From a checkpoint of a small image classifier.
Model: 48-pixel images, activation swiglu, layers 6.
Rows from block 3, named by matrix and row number. Rows with one number belong to one neuron. Each number is 500 + 50 x the weight over its row's rms, rounded and kept within 0 to 999. All counts start at 0. Numbers have three digits each. After the name is the row's rms in percent of the matrix's.
# gate: MLP gate (model.blocks.3.mlp.gate.weight, 768x256), inputs 192-255
# fc1: MLP up (model.blocks.3.mlp.fc1.weight, 768x256), inputs 192-255
# fc2: MLP down (model.blocks.3.mlp.fc2.weight, 256x768, transposed), outputs 192-255
gate.690 130:424461496521466480418455511576500454485501571463454434514492471480505554504447482459463510526575520492503582453543570596480503430378466471436482511499490532495518519498519601518434611505500375
fc1.690 122:525552503532434577509477426594539449549424577489398563536456457494504565581552455484458461501535497442437503504498540541481520445522480567526547468465503543577541541458483468514529564485449434
fc2.690 128:448494482492512452512545465415526518471514533565468480476520462605485485462507526452443555598580528511537532472485515547476387513457478576412527541454449488496490460465495463505475511542482546
gate.691 117:654540453410516445485448517432498522454537503462512589570534563545564530473484475464435435478456504493403457496423427544504406479485509487451518564531544474548526474481562474548479506497570583
fc1.691 112:489470557508479490461530468574492526462496508514623574530531555561483529489484581540389477361506435454559422534519517521561479509546538436460434504476407470544510601381522478525560507517417529
fc2.691 109:524564540503557481416490568482443457573449521506418503376525492468557488494524423551441484403473519456465586509454429636433528523551548554455506462529578540544567519459462576383442486514568557
gate.692 104:541498508628503538477464504466535505519553469467476498559420322507469441457518541544430466540446512494562473544604492539449487456490522480532552534419491531453475464480519546453467474499607452
fc1.692 111:427549527496484524489531456545444557453401443520486487452533557457415565471548557495424503499405504519465480431510539431502423501557497548423449375556531542574424421497441518481526543561488506
fc2.692 121:413513435462442468572516497435562503543491488661514517534488511416464532489556572501521507508582451418450549469436507553515587446454515541450516496494431409478517504486542538556476438557571490
gate.693 141:555517458495451504609460483523539406551441511493486444499490548475470543504494589516488548550517448543477455526569578667534439442484535495492467561510567508539436546465442401491506477506578535
fc1.693 147:489517500501539477441537532463452523541586528482452449488457432566440495535537526582477468476512409419472560533488480464491550524506504518528422410456542525449544508519518509550550528490548471
fc2.693 144:534499490495544464536413487526531522500539565532387423600502512574540440522421463550488501505481454525484519587504469450577471476464542531530482508491438558521418482514548527490525593536422532
gate.694 129:490425506424468486455554540543508467434447472489430505446468491508457542498410438526533503474449527554610484411455474440377532568584535495545474464544582530494506535596422460490550434499446491
fc1.694 126:487410472487455589493580562493537480493464494460537492522584471452527557519528487514581535574474597483517497456505589459464562473509484530499394550519518481536567549523461502443528338529530623
fc2.694 121:432583464521501515469495522562435437574554501473551456462452484549465439440523553456453510522559534574493536491530498552513489547439518459474422411521531473482467506567552448470541526480562538
gate.695 136:515482551516514532508583572490594495548528392482541505531513401401514487542476645551527541446497568532496453519501482429642497433506467450448450475483519431468408531449442465436554437546453528
fc1.695 138:474441522406484550554513464490513384531480425473528564576462460490527588501486433560493497452447508525539473447500409518473393530584416454547486473448439499504527466436521434550499434476410511
fc2.695 157:507503518441497467489424510484444537483550521404485496601547433547523524507602356404447495504493433491458498526427464509537547634461501518412488597590455571524461485523561558508597575508479467
gate.697 134:485492475425571498428466446467428529443506505495562471437563499538492548414457505546578527422643528621464449591437496523491497538530560508476472483404473424485514505427534490479530471436489551
fc1.697 130:423545572471557454488474473531516467596482515534465499535471452526526525471436512582551493513536505511590472415426496542498523559552486398422469553542450436515397548513501504483463496390471479
fc2.697 133:525493419471504481503468486436461543402504515467484463579495570524515466486514559569537512469563470519540478507569453534470473455379558396497440466538525523450494527408450506577596448567529561
gate.699 100:482508478535468512547511505544440499455545389374572465462490426593487579508528589428598529460520453529456418446606485499565570445443491523459459425608500475501577468549522481517508449495479485
fc1.699 104:432484472547491529426601523506516487532517555602423541514496583538496411442441448457545574506508472488582561451443495395460456533456505421508493465509587388437534450522381486550452522444532551
fc2.699 102:522518466526456536525540514453490526460478370507500518450508478434423503440486466569547527540526503527437451428514606498434523466522439452410475483506515500492434482441517494401486462471521554
gate.700 120:489591414621520510470548522458431473493473505489499476396438583448498608476521504494473444521548516605538448516542544503538557491555603565392567475485433495494506621452535434469571512481551402
fc1.700 122:480423427581541485408544544478506523450478475492496514512469605454422491573530377571512470518502588546446500446523462525563551487475534453481530488502467433554498548561429615411480549476520512
fc2.700 117:578540522501535556538523468521520520492466472445446556453515448517525556599580597469496523480512457455501506517455480502428442385406500534503525542441403517527428530517468530459463509531485509
gate.701 127:471497413491448450397488443472546606523584552561507388400488517489485543436449436560462543554531414467409559515441499566411505580582528553600465478642527519417568474491518430556526544535504514
fc1.701 123:546367627465495421519551533513496502464577447521512491463421432569440454517553507523512472492486480525574487480502414503464487549494458545490498590505543449596392447546424454379536409561454483
fc2.701 136:460574457474542459469526411417488554468494601573469494555401437423519459446499585522460468473473559517565494509494475512583496517527509590588594573536391548426432533436583572559575539448496504
gate.704 120:431428542412538475418495623473487562464501603509519574466504457449449567430510488514572504465524416553510558449539432424464565471450532481504521443473473480532451482556452568527460544490466541
fc1.704 131:515566517494481571500482589455515474525529487465543545519581485434550537462513498538471423477532555524508446402535520505470429512436525627495542532571475473480501501467558523448484511612465550
fc2.704 114:537493410476548480476472570522420515494480482527417582504462596530454550527467546486460522489449527475489509501627439451546451435463442536427488455471537563547575463548537582575504567434488506
gate.705 101:537529492512564563367496511564512578522482371473494509528445450528482510478580416424428544554417511446484466464543591442460505488507600526469447568436492441512415581437500461561493548459511569
fc1.705 096:514440578522572478606545538503416517516551438506492522502395474557535564547475521421511561504464484538545454468490479599534495456431484437509480489511540551487493490405540430515514439505443557
fc2.705 102:485521522511557438491503445525486457516494457531512522494463430426551545559559455377533475477548533477469397465538432472499486415579469515488539459568475492556510431450508499473468550480543526
gate.706 080:475481588482487566410470561520539546483499506464545498470504402501549483444516505525509527488520529517502490530497507469585531450535442545520467507553513434538480468477463481485490568648566539
fc1.706 075:502520583453535437484501622550554566526492443509487480439533522568524465444589453475446554497507453547576551493489466497523574488435427546551403428558579417572493443581481499491481543588449462
fc2.706 088:434595438478532613465442541423517440398500482551532459517466510469375509513450552452552386538549543570472488528480524500513456494578474496575452563478470494455560539444443549463503468475525494
gate.707 036:465548459523422430518488463482571482429440545507364547481507519475489511577386453498570517427446448505642539451546485508506447458415455456535462566487486422510540525567359515566510480473507509
fc1.707 037:439506467613386484551494532542560466483485502498481493565501471429510542590314512496611515408474408555574536509451490499487434430397401453475455627523510482504496538504429506538520509437527471
fc2.707 036:608506511539431584479577572537554401401496476419544436532585498443517465508504519489554485536532580492581571564445528511518509458495525487418478530475435430471442495466532509477527458567544510